A small contrastive image-text model, trained from scratch.
Training: muon at rate 0.03, 5800 steps, batches of 128.
Rows from block 4 of the image encoder of a small contrastive image-text model, named by matrix and row number. Rows with one number within an expert belong to one neuron, the router's apart. Each number is 500 + 40 x the weight over its row's rms, rounded and kept within 0 to 999. All counts start at 0. Numbers have three digits each.
Before each expert's rows are labels from the 100 images, of 14976, where the router gives the expert most weight on average: "patch colour" is the nearest of a few named colours to the mean colour under the peak. Only what is clearly more common there than usual is listed. The data: procedural textures in two colours, tilted and lit.
# router: router (encoder.blocks.4.mlp.router.weight, 8x256, trained with AdamW), inputs 64-127
# gate: expert gate (encoder.blocks.4.mlp.gate, 8x64x256), inputs 64-127
# up: expert up (encoder.blocks.4.mlp.up, 8x64x256), inputs 64-127
# down: expert down (encoder.blocks.4.mlp.down, 8x256x64, transposed), outputs 64-127

# expert 4
patch colour: blue
router.4:473432538502503416517549545478549569499476461548519482451437511442491504500480530551479550499494549534523478431456518481506476474418540514489476471486566457510493453504522524447473557489441531
gate.9:579496471498477523482378473514524452528468481500482420581505557524546524491492414475524441575522452539585495488512481482487427508546454486479592542537548507527447490436496514482532532589494518
up.9:522457483472550505506484483454545541477464418506437555545447547540580514495462501499507575588463476453594529547537521501457481438523484477504529518495516491538454386538488534425492508548495496
down.9:492483452522507513462467496499505482532552521491485522465443433546479497504491543546518463456495532401490478499498544523486508510514468476494502456530508472497490476510498464441452468450514529
gate.10:556534540498480479412467587509503477506511551457502529500529522529478439483486420455456427476496478574505441541542518495475454453494430501482479557560490574485544512475429513501531571480512446
up.10:420457546529463532460406485459465510426484440529576498514598504521567483472457532479523488452478498518528486557513462537533549512516511511516502466495544496570520520470560518519504465444481500
down.10:523546525479448532508511475483482628504470507539473457524495493476554477474554507470503487488450521556518483537560458496549467438469442473478555432504511507476479469524533521454406476524484437
gate.11:615481511507495529557447482509443420509537512420446416509578492489473531478457420499521469514458452516444495589522449516507545526488472431525477499598488504525542523535486480436546498484515536
up.11:659472433471515503500486466488454433513554498390419439545534450531417550524483446541538536508425457459459475482503473496483491508526477449510491496521464465522456508531501561442525443502548498
down.11:404496499475491490506501526475477478476414478493539442559500562502442488440484553519527503498474482567483467566510482464517477471493417549515558509486535509442489464410533503476571531448485528
gate.12:530517522479502477504464523525455445501419481451444454523533498466489493481537555475481514578479471516492452571475539483416518500431454401511587486512446558510515527530483485543502538420510485
up.12:492519410472462520461473520526466468482455511473491528509486481460480472507492444475465458583499505514465451503508478524433475497486467434474532443559475508523529511527536446477512515464425487
down.12:500464490482489500502453502482600569498525483468504487542461501496544510473469539525389475458495520505495479511510534504467490453500453585488480413527529479521469472537486536518469480437514566
gate.13:561534479464537530474525501557512464492384472481502495550511517488478569520606476442475499490507494490453491544482463502466462504527500511487533520501542493488516538507526509561594492533462485
up.13:489432516497485484550467490508485457445464453428444567521471455540500487445484595545491482455518555472539472415451434494476539514427534369485499500520516505542558532483507552471514497459494453
down.13:488499433487502460536472548586459524557559511463525519530528417505475508515521457436476467491558499446485494424513464425408448549542428496503522488492501498504517519449484545554481545507503622

# expert 3
patch colour: grey
router.3:518470527505575509470552486436556507438529528502540499495458512531524438488496563525460583489431561528591526460471567526487509526442462530513491440505491483522524473476451507472456521529497494
gate.9:452485489512463510547501478512558480522469498516482527542507483435471508543470525536486473452481465558451512437513477529549515486451471500535542525560495508511602499460506471492529542475487511
up.9:488447480535477518555471505519554521493454486497431529537508467441506510529438519573461479453487523567473503474559485537535519498440484516524552493534490536533576480436514465543528518484518532
down.9:465544483494538475500450497591516493520492480505477578516513517534478516488524502523503494516502566425488484523476488528459467485484481423474539336511495469540505517558499493495536511453506526
gate.10:545542522511512478479437507451450507518575540470460576509496558486538507525538503447471579565473490520574435471484513450462426494514478511461509562588497483457510490515494506474454415502533458
up.10:513446512539517533512502501523510534539515469478523482543478543502599438479479530490474481509511429456506553510531479524491541504499482551553506540487473517498475458456546499523503536441490520
down.10:521499577529484474501537440563531512440571519508452492508493514495524518479475536500556549490492502565524491496475482515525474530495485578490457260488430504467437429570492514492470474483494523
gate.11:618510483499541454535493465485485519458481540519419417485546528398420473494493519450586464506427522470522462525495454470445467501500512526468488457522596487457519450524586597555461514512494477
up.11:403499533448537517451464513499508527498414525500499574465477484564630486557526469511473479478490474494471535519508521491466550501511489462547513475466461546557444476459469457490520477451478474
down.11:531505417485537569503513517490479571501528543482514482434444477478408465531493528523529521471493471588453502534494513477468522459573516429505539450527501496454515497466521496510483537546525548
gate.12:496486499492429487437476503512502554506482562575407465462506442421548482484444580411509571441572447524522538495483481489436573472574471511490471555549514543444551541531592492555506445483501474
up.12:505505402502440501495599522418429516557558542510513529527518442415521443458528447507493540537498510580496510508483469435559463589518475541487480587547485480465519550561453465484525522521527457
down.12:535451500499533511452513537414568558505529504489451478523504357453528475481490546441504530498530576547506510577543498555490349500509523479521505460503376486532498521566505502451521497489462543
gate.13:517508479567555510461452482539516505470448448492515513437525429571620492576452476470493413504431426559437515518481516478491518457498512471498505489522532463488498514471537527499489497484475482
up.13:439520524530458458525509503494518476527519490569449463614518523477425507462510494567513572553623579426514481429463478491464448545518520555478484499471522581485502462481482524477533506460516510
down.13:496492508529549499522498484483501463504503465515484531434462463523519507493530397527495471496515473552462540502489548491509448521513413543513527521530478516428550512475517508589546522490517499

# expert 0
patch colour: orange
router.0:471397585541492480493485521515578534450474503537552547491471502508516495511456507574454581473538581519539518460442576509540515485478550527424502503440517499524527504525477518507467572465436488
gate.9:606524433480525480573496520517520530478430534397438488559471552497486464494530508467520481535485484518468487522540514487449486457491461444474557578447539491475495543491499521487521494514529493
up.9:498471462491517491555553468462467535498484523447529465541452481490465503525463525478560494519543555516487514457560511509462500414484468477513535590447508484523514559554426511410582510560478500
down.9:497551461460419475479413494426490566496435457554486533490528489502500531504541482517522465457544532515520482577491475457514532507497527478457487452481551477510472512491503506604514439519495496
gate.10:600485441465540482547455465523499463524482519488449457499495484436511454514541485541477549561525505473498468460486554468527518489504452415481546586494483509490540472442509516545541446483486466
up.10:323526422522514468520518497471496448500470488459538504449549519548439530555510520524509486444433542454488473447502544573481467475548476520522472486436497532538551533504487521516500496499525485
down.10:449504536471492468518549480576528402543470498465574504513488455464465498511502548461549465522536476477473523496459521457501508498481587529477554530505399497405536507429500498629499535486526466
gate.11:486523456504516531522518457603489499547453490474436447531574478519492586439534438502544513523464453512463467525485486540490547438560469529515533513456504462466541464436552510565538579488524538
up.11:464426525473511526466502500527460556519525452564518463485515551452537464556526447493557551498496471451462563472510504506526477456573519443480487496521521551517480510548496444489477463596525494
down.11:465523578507487507474441476524490471535434510494508572569493489471541514479499514537473471510496445473484472511490412423447472517465513507529490579542512500523553531523471497530523537439560506
gate.12:530561438520518522472482490595510534466461487444406486496526467527534479527512512440543415532527459512506425543479459567460581537463501499582514529451456577416437487484476537537541485563501512
up.12:551527568462490560458503466521442477476475491526400493497586471504541448469489509494501477479544470510495493529497484541515500468515432544551489531515497475448527462448536541534529522563486475
down.12:389494525505524500494532465404520470477537464494499513505510490506424516546493536520526518511506498472467512415499514527486462474491401448506499546367361504604484526500463479519460563508503512
gate.13:559500465463444574577424472470492436510433515453503400542482586543536564547514566436470415496468468459489502542476454506506495487477478429517555528491481541590575493513471484504464469521508462
up.13:491514426497484540594395497508555503537483567520478448512481545468500511494508475438447469483469447510403483513427456479510558490539497456551514472508502553621651503530518500459529533497510482
down.13:494466448520570510506483501493457448492547479405438482522468592537589533452517503490503473516534485520481536495517497508481458496543459564494524577476406489409564497454450458482459542533563520

# expert 6
patch colour: brown
router.6:505457543502508447468534478516565534419536531536513545523476533510519518543457507485444532477522533532502553438419506508555521455452502535488428494457453482487544497514458490517495518448425539
gate.9:532488494483541570506443400515481446512395513497479509520506445575526469505593500493464446497484417429509423575487475553497480529514453429532573556568471421452532507443582502588482461447508494
up.9:404521448592463443469479499517542456487490523461480494517504518531568472462466417522551532557515452490573460463467497517540518547525503471528500509500465473473511519548492468542510428495497455
down.9:554485540500475517481476505569453497510539501487492504467517388503484531500542562490439532518502488547511518511495547517452525521512510437463481556485569467506495566544511456438453552499436469
gate.10:644480505467544541516513466573539478519449534467482499492564521535525576493534443483527527475527433560449483545495443509478524494527457465460505461517491520462515521544523482579566498551486533
up.10:540481544481516560521622485452494503465470520466515507482525591533520477475548521475473535500530465573481475544442517511452497496533510446467510544502518540508495501506486463512474496512519489
down.10:502480482514539494495528525433491598444612488560518400532515448464565486518488561474492478566518555535472483487500499520478413468457481446510503537478493471472494517526490485542512460508539445
gate.11:593515462535439535514474470521469476526447489480457503553450477505502520495463484463529419451459412460505552435529487521514475552439501436511511531566567541477396464492471510551507517502507533
up.11:539541578523471456542565472427521540507490505504446546504556539480568424425477568563530529522497574516468440552494488537447517496512466562488448479480448548442448444485539539488536528558574520
down.11:489464510514489557547527487467518468534585518460526474494506497547507488498529512480513540530526511528562481461523491517472450482492507583576492579521595498554451560500525512516522478527511524
gate.12:602481511447513522524480527464505460506496468489495470464484513508544501498512475531576468526595518538471489565478511471478529473539511482475524510533500458482547544506510460475493528511525511
up.12:522491471522515528559499518493492476559508449476498515430487468544574547500478491488476516440571467496483535469441477485483480476536524543531509515502560546496514502532445461492519505484502515
down.12:493489574474513517484506493491471549553572466494543424500448491543473468477506530561538497511492553540496505501461496419472456427496497481494485475470621544434468464541439438559449494489534576
gate.13:499484489569499512477454530464450505481431468510493505520534461514638560485522493546557469547528448477483482554489531507479540498574471401541472529472529566513565497440487480518507499507445491
up.13:441524483467421503544520463506541485436539480457504493577511540444487454549486518543442502531504570555517514466575467551525520446459480547488489497498409455490545522489447462473469528542550544
down.13:584491502532554491505501521448559425491541452444451426512497539535562504480478473477491499511497482551506505547493513480564470517524471549503434499424508514493470506558539500537443524556495478

# expert 7
patch colour: green
router.7:506478573475525422515500505474576505448529519555486503500430590505453508495435474512542509526554605472576504455488488525502528496501514490439499481503533523506544535521531517472438561524468494
gate.9:562510460525509538552485505482535491494531508491443473481492522552520490503593500527544497530463488504499478519480453412507439489535480486460479423516430496490480543456502480497442471486514503
up.9:522493467455521464537502546529535484517463476483543553519454536543515545496502478551526552469434421462489520471518491537459594465509584526554510548522524518520534489489483425555475494488516498
down.9:422496482474514561508537517429499548475490518565517492443533468513510463527499443540512442476514495459522498524467468531490563471515461558495496527505603510427507494537533506497476468513486477
gate.10:462519560522497473508516495481516451523433520429550440431486510516524489488531520528434423437479498481502542468446426439483490491521516489496524560535521579428525473466491495563514473467510474
up.10:430455597548526457476584515473479541510498522469499506454503471512541493470524511542571466486435534477570497447479482473472445490432570569498447489531556543454466511454562530532505432379551463
down.10:537483455485496464526517487506461455535597502517520506483432515511531497538509551464496550522476498526523480471495509503495544525512495410507515556512484515490470502428500485545505501522504548
gate.11:554505448563470472528460463505545517535482570515494481528493521527497511469506564465514501544561425495427487519533459456526501492496451444456538564519499511502517427526505492489492478514435491
up.11:467523460495490478494547525449544454499487503575494493537554498529426519558498491495488557479509440471461516505497453431509497506587556542463570593487540435433430430565491511470503434503477499
down.11:454557441509533572505509451569521471452458511565534488494530538471465520505485448463417508487497500541487472539488496433516461522534481537521432566406502469508508568534506484465525487562494581
gate.12:487507465473537512501437411577471444511484486466492426490488506520553499524534507520509527448532505476491494471434468423515520532518431407563497509495476547521474533475523442490522498512509478
up.12:604557480488462448517545465500499522500505458509493465454466513454503394468467615523525410450461533508509521555485512460506477443470468477484453525495465503508496466555556531473530475474503521
down.12:505545554497492460548473541542475473549564481487546440540530593481549539490471468482486488574499482551533496563540479486536487520513513537511488440502522511436492526404558495572429458501473473
gate.13:537496471483574546503470511580497576514460479495442460502475543529559604477542448544514516468459501526521509550565459512501450459544529430479534507529530550502561597477470526539497511548551508
up.13:474510557465492476542529464445497443526500491530525459515462524592484532475535552517508491573504502478536515497442491503503542459491520510502503517433444509514573495486499554537521565514494486
down.13:545490440499439469483512502514533524484476508484465425524463496539470505501496522518475494388514506461549505555508536552427541570493411574499534545538447547508536511520514486481524503465481487